config.toml
model = "sound classifier"
win_length = 512
targets = ["oscillator", "filter", "filter motion"]
mlp_ratio = 4
num_experts = 8
loss = "cross_entropy"
adamw_lr_other_params = 0.0015
Rows from block 4, named by matrix and row number. Rows with one number belong to one attention dimension. Each number is 500 + 50 x the weight over its row's rms, rounded and kept within 0 to 999. All counts start at 0. Numbers have three digits each.
# v: attention query, key and value (stacked) (model.blocks.4.attn.qkv.weight, 384x128, the v third), inputs 0-127
# proj: attention output (model.blocks.4.attn.proj.weight, 128x128, transposed), outputs 0-127
v.8:535539526483499546446553493523461489577435524461428504452422526460563505504468571496512466540440447465578457489494575570439463434571476527583560476528486480495603501527524442470444481511467556600504451499513554515472510526534486455508409464485534490488450496557552546574656509486510469529515482438538535615545542588494472437560472548392503434559366425475399552467573497485526451544474
proj.8:429497505490474535503579483465474512430566494516559493499560535591441501426543479542501546471540517531449553503495393440540614531378523537461445501480546501503448585504580539465611465452509452488495545538449517494478482524512494538478551438481511490451579555447473439450345497576533589463449525480468497403467429439561545478440482495577437532445608616514521437530461508533522512470488
v.9:536514488495435451562504446433552508511622448397525565535549471472529496502464469483493498433578498492507523556482392477446497599542485519443480465515495477520462482476628474420546464540533422456543491507532529451421437564490486527470532516545570552494502475468471463440404456466502487490551495511407505421535529393500552593461507514563479464451551591556616434573492446551524453506627
proj.9:512532526560567467455475438567529516507405513537439493492439489487478495455512543545428458610422451508568482432517612521521513434530471466541548580449542489451565484516399503552451527455546492563521526477572461481521606454470467495561494490414491447547516434524501519544576478454494552485442452555520503556402576580427434430548571516411499479555503435451430598463503553456446546506412
v.10:564444490497461485505413562479571440532527392471437536577537493447474453520504512495501537489457517551589572503429413544515607577484529516474524522456500425484527484377541445444508457542441515463488537505516491513421512465600473538461472445508443597520586524435441541393440574481497479545483475563408409492526493603512498449484515585521512492467615517541531382543517551510519483496505
proj.10:468476548458530581428637475516536545463495560524490472502420444505520529433473535464444461504528457456457390463532550466501447433532493501547465435522475569524436496490506540556425539481557527545522470466487505475540539630494509505548515543518564501520462514594525520556534403552482585474545504503576570501473451446386380573501571439433439451539477467418457636458471453561495505513484
v.11:530541439470494529531478504551418584534538472496502498585553506489568513475512553541466433451533468523481541533435519546415590456404485532504486518495396520484571442458430514452438471589495513474433482534578486536424561485540452491475461500526500584532530452402527505465557612568506475536469530473574403532536572651508514462500456521575437475563468524483403525514462454443493497574385
proj.11:434532480448511496491596537461566496449517500532509459477393505565466511447423519525533547514465545442547435507474505454456390541522500541528491465466554457510502524554581512489569630467482514486517505438494457545562456554449461513505588486478576424429535536528486557547448432478487544501503482465437545476405512326490453542451528500453553527535554415519602424484542411581527548454584
v.12:475481482510480504515490561471490484544467458467505506545584500538479518431530593470391422542590475569487459494468489474497550507531526512506596613435410570534523464525507453409590509439557539596506472587499525436428441508538538521470538501532456561551462428550485500475589494375396539457527527465534524556519479618480581509460473485481506530513575508514496485441423472469433472439375
proj.12:495523547489491558509511516546533537468516554470450438509435495517471469552496414605579513461451460405555527586520549519539515492475473548504470491568573474480555530392488515570445503466358452458515510460494468526458506510423486518468418501514590422422569422478482473508461523564558488548480449563475455518382556386556418509556435482532394508431500532526480541538596522559541545541569
v.13:525546493496523450533502505650463521493533536502468544472607479534510472465478474484458472512448521456521495458563447529407522525478464401511498497559520494477522495474498483516461425569499544470508408518466530486439506538499494518545302565463550459594508569450454535452609525527559414568490507583466371523570565553499514465533506545429445481552465521464502532520447534466523513507344
proj.13:512548523480571430478505483493552477508520543517521458407409538547492550510490551504553518493573515521443474461444467478529531428492539468519489501469508465593481568598491519522518512384451453514486542534480524537458487515439495553475568443458499539369502470551579486547405444483446569449435448491552594467437434328506560547515526491540541471516542485483560474468525455525424578508667
v.14:534496509523501401492458489585507481493397523528476465525529515446514467487475473426514441531467504529523517575519536522422538519435491467451442455515504495517488475517432501456449452569457525507497405507480481533517515492483507499498365518476525560577523616383481460490567605540546469566489501498522555561627543540514485383604523605476475527568428492482372514529559562460532540414407
proj.14:532530537459519511460521480438526478510628476499500526457462491535503541435513514497498499484559563505422481415454426465514480494545544515584555409503505474485512537506548451571519506395547499510505526454495580458491498558603503500495634470512456457448428496580519487545445363484493546477519520441501466459388429447444557572418508428533485472478549572463643513499476470527429508542632
v.15:479576421488471511537479553547495497508481490543558536466603563496447543474489528515516462449439531411488452501465416582567435548553487473476529494521471527465560495484617547539446517525527526530533534543474544494480528436549529530429470480501448424568487527609440517557583475490514377484452559479494379575493454531491565483507503477512431443427344476422522562565484496585435538589462
proj.15:513445513480498480513493452444449518446485543536512418516491393513581476509513459478513546515506499557471509510497595478491530522476437477532520474481491522554417486593409487499495519524476491471496560456516483485497529468554516461573462480503481561408614500356582480471383526448417581537567481505567606479563504370583435438470524550543528570569578459560509455504543504475498510362553
v.16:460519554450516474479532419384519459536537386546496506513458459489524486501467491453512588443550465477525561537480498387450509442459544625425450424476534496476411441575460538544509505570562406519518534428523447438563493610481442486491562477550494483450467501541504523554479454533540573480596483562432590466529517442496480481457545540500488509572535479559576494506625478481508514423596
proj.16:582491463504495487553546567574504599546476530422528476503580539485486511490507458528465392545381509541537500382544463519502552513564460452508584614425467518448556522480538475410563494493543566577485478523556531583447557381472483494499482500467541451526540541449499464519583560390561472505453503444456427444443519628458535500445467468468454503483492478460461510493473497444543453591458
v.17:548545532494502525491504445495493582550460538471560508478445510505515571526467547571524440525463436498565453545530588537472376442599503507488501450513519501510520465560468456448428547473537493571474487505495507528543505496518527432409527376408467512515407486636595531548636481544467490526451509455513597555468471505558496510521570506492531482537389446444399632438523498521511468512479
proj.17:464557480495419511530503494435504404448470463505489547565541496512514446518525441462480574477460553567436563473454426450570612607391488540456518504516515517470575486466597566561539540513484509449552473536428535465492465501586454484536481493573537479525552496391455401438402523506558546493539523423485418408546505514497549433448471481578480551521582588531493389557506531504478535502459
v.18:483561481491481470511530517546518466567417561542471491487521486548509519568640537492451495477551541501479481484428396548530448548431469530409485598556519512461486463577516539456464361455562510471512464546491507521527527498495565537523617557522441512489497559522384474520380460583486410445552563509493411453511554519478546386484496491494528498478486493586566520483421486481523487381446
proj.18:560484541502580412560464514440471524460543484545563479429565496409536477422390449578561505523486557517478478530505556412435541478521569439534508499481495394512460529446407464584525627540493485511477574461587479501457514514519549502493393509512500479497547488507577557413512558455455513465499430509582533550498456484444399602540534480485472462478410485510481428512581515484462569576550
v.19:453521541549493505521536520437502418471492509469535489538472461441554476499543549512510495527421511566515474515533611510432487519450428479601435501566534516495489490533383547574548531410507547552452525499479432480564435530410482471573466491507465438440500514415528500502561486435535549494482497510592642520532519391442447504496443424471441571542501441533338502452514499501513550373494
proj.19:471442551538489489542487487551462510545508431523480496477512567513452494507513514423480422429560509507473600478473417566498458532507552521449507536451456486542500539478546500486482421568443447421507443522470530518522432458547514534520571512455529519513356552605438517441501502548450497548527589481408375411513502624552579577479511547499565500406469546484568470552477603432462504593539
v.20:538518498489456497521479485585532413488557519436456466467566551523468491499539488447562406598520501534483485522473517563468548499499505388605497516568426601539489433543467518452544396487469598485533486597539510554600412522435498510487388570492530446521626522403401482518475489476440436541564508486513479506508504498502527417524464545485427516484529485552463375505460537505515536426463
proj.20:549509499543585462453471503446442593413458535626490488474427489469517443436460559491483558428514515491453521486493506524533478501453522517486489496520584358442494587462436489602425562494419417541467548469479493471474503509573579497492630478532466504507354499613544481467487506564473482484511479603469580514463469450553484504518583470477504494433438560496528580555437499504461526530512
v.21:460550507514462448510471508611441584536525538575548505533638492500498493437484433459476438496488480505436497462507497464479519580500530489395442446466445576551406486572428531548434487608509517540508471545487472442569464478470491491427488509461447488643461513593471482556601532557481477497463499542509496579561534591526544462530492496494473469564487518514488534521431510473490491420324
proj.21:597540511501533469566440457451515448508531456473438426492433498473476471561424472550504572524483521496531474531455429509494462455500497448599569522576558475492625529468553421500530564423451493484479513477512516554402470435538481509542481447515512514350561478410564482497450432399518513523500512435502507451425505371522516538505514450497512495499588527524535488504579479543526546539672
v.22:556510432510475507503492486541446578417541464504482461519432508485555517516557530468620454487447560544506562556380492551468514500392461484557448466566477574514470479504322511517440356479502456522497434505565499585488543530488520496501564501516559532503591470419475479518426566569469506578539509504516509482596522499529460439530452563520433529469466522539408479501612446441472477520470
proj.22:485499592462517382443584515514537439532483410542520488464459464473473453405432534497408544479542518482520464512595496456458386557526500463486503552431552352435538491515637510487554605484562526434538592493474504509541458546481468477573547492521457489514460602523559543461552449518467531457461546452478472532485466524476465590421546461528529423471495468492535469592475563499477559526547
v.23:487534487521471632483512564437539520485548431447564494463554574512517509463547586468515450488553567459537412430539476484545546492568524518521544527443470503417531435486527509476501595409593501570491534571514509379456477471480483473497619458525506440581481421566509527432494431383476508441429524493538493474459494515493530580405499448500498502467567447468539510430453411517454496604554
proj.23:462429458520499485511530479570513538448441534488452455586430436468561501637501441510510506490482449506525585546473563517459432522450468495468498556501481483505525554489522580489476498598449486493526490447458444506543520454414524569482362588493489468420525508407480473543492593573508509533541518534474506517561476428568537428540511607511508486478461427543386438554600585465536525393435
v.24:558516436546533556497514556374488466444530415472529543482532479510542507403543576599581531516476510508512556464473453429472525563498525495543518485504461446475540504344518506480534592494507500485495484481579463446450532478421469523513575461511513420486564414470572522485559495465459466491516504533461570520467489550410431624544505543513475453456527513493465525408589460578479468657568
proj.24:429485531500420556530548492548544509525437536423500503542453467505462499607436463433318491491522448561566521529538559526567418468558416481422457525483512595546481534632479533568429426497551482517487448466476496563586439518549474492506511520459484534509470541523416527551524541548604604511471526446522440473512474485513514481415506485481516539488480434471468470608470542437555504446439
v.25:454444509492535447525473437557505544520449534509451482572559483479527511492496428416420516524474477529520534505513580535418531499402498470473426542495487550447467483512385488557475483588464525530453500494480460523479478515464533507497326518476522535509573591394516439472508595563521561575471478536513598502575490521498464379568466532505454536587474496483410467513517533473526563359415
proj.25:519534481435499508532480534469502482526601509535534509419494526569463484497488571508583447469516536443503471466506369519543501496550556462578568445519463492472571492507530477426481497387468479484528490483483576512489512511512502541546641450531492474442424445587531523520503388450451416473499478425410433477385475499505596594498454476530532487450538533491633576471482462559439531563593
v.26:479529418558451492515500521565465488475523447536522527457644581488440530432476526519500419510473496477533514501524418476476590523527524501550496494474467475483558512371539514509497562597470522495501487500536532465438530451522473545469405548556492458578571445475484495497629560449522437502475551514496421581533505643402500551556501522461471432486380532463417517526523485504448513603398
proj.26:507474528469510535526524453489537504490466571457494419555392403567546500520435482477468521456544443487563473510502542527551393425525468529473480485521497555569479529608465496500471440423507474556489508414482505551492485481531514487528571465477501503401522544482471527575424456583479597494486464484503583501479538302580462466420534522525489542527606505497593460502510438544582473436607
v.27:522479493505470527463501545378524476459578478539594570483516528445526504490414595507487398485465541511526481476537547431447534547563481511607567435497515455520528497430531490502496595419497488563524542497466543474469517483494523433506430495554572507478531503519546524497584526320568429473483570496575623584555505421442504535440466439512519469521539489465502500459490383512515482550596
proj.27:418450543532478484469580440543549566511400541391402474550454464522564498479609515501529493463572436517553518499476448555527390506450472508419518523505508571506454516592516553468496434530490495453519498537496510485608565509527450472460507469444497512477441475489455441467460470603459615592495567549484409408462499553594544452514475564500478510451541489490487481511600624477504490482432
v.28:404442485448453547497520481454535481597569444466566520541500457486451581531518526537426479463622552614463536509494443466454512525490476580465472534475517527478426462556454536478478447518509458516494513553506523487454479569548476486540558498502454586619528469544442496418476459428488438491460542550471546445518573344427547468466552521519512480516544597533563446593453403450456515415534
proj.28:604544521464563420598497539554465527483454519553471449530523506489515420465496506472536455522419421416547486428454636520487483506502539413476599560499438490499572521434490573488482577543493500502501480440506442466520560454450450553497502584480575420419501437420483515512516453462526561494515523476485428542463486606497447501622535466413474507486493407484484542447539554576532514613532
v.29:537506468507481484549481537574500477498507430517546487477517560445454429481474523432509463526513505442538460479648408555448637525468470412395492456547516452439476442444491549416474438570508518449562418529496495530506556517490483519546423562532605460604506517377429493449524555503526423546486484488485471539458503598520414483530494550459491466559476528541474460542597563497510571573542
proj.29:542469512511559501437560505475534515420529510461468451502469494512567527458501455412465477478535516607444488517410567529451398464542535552594494480482472502513496587601507478587527565478545490651491500418491509493444469471538524515482581471441407535425445522577544567589472469497507545470453571518459609516488481413415566450412557471505528468463550449493597506412469466526514477461509
v.30:454479449513507511453559576507445439537510487533498480449518497531537566438524579471405514537491481468424547544471547505532577453390552512621539536451432544574614513449518525591580523504522524446582545547496453453468537423445509499523475529551504402366579426492500521548460457393494541479610555497591498455471479526497456469500460434515474471452484502523448465444418496555447543541512
proj.30:445443517484529552579520482468432617453468549533499489550470477508498522541508459594549460376493467488553389532566504522490375525533461518394479451501548452572400512545413499401484448493415484480429513468491483618509426534492514518498492474514526565607444572550451513474525567544460470498433457537499463514549506498608468562471461606495469582474484465539580503496543478499528457516467
v.31:549504526454539495476485504589472489556351583517463454475408537448502523577502445502529448524494485508526495565540595499504451436581468516419464494466544517513473482619452529441381437564469501516474489521520524592536541525496478485443531520504439549520427549519500473499514539550470533473443419476549543578527491511519509420611535553491596477555399436510375545491516557474532520389438
proj.31:555529480505487477502455483404508437463648412532592471565545469521474487507485459484513604547483540552425549466454468438509571560404533530543441441572435488489548571363557441567626523469494520513453493514558538444410473519572505500542520498516487461427577512474484447467445466479503461479581535496438474477489511525448531500474489477545489499474581615552580431463440479506489421521536
v.32:465447490461481508513477543428591512454517518482543520545386525481499479524570535485521532424446538483472480485485429496621486554539529510505533455484576528494420478555449462481429381463473438490502528486458525566485524511509577506528635485489527554495493536548455515519286490469450470494500478495486511485508481370547533467459503487516540541465549540559629404492454523537549444481617
proj.32:540457593536556478450505493484475518515464441563478468466574477442508454451467503502483543564521499524471481498456552456449444484472489487507492486508437530451535521464471478532550599465574534532555524545545501447547528492478502456518344594514446567542478479493567499396618451495518508449495603534523474580540484667448422498544471517487473431507456444505372574515494547439437517519367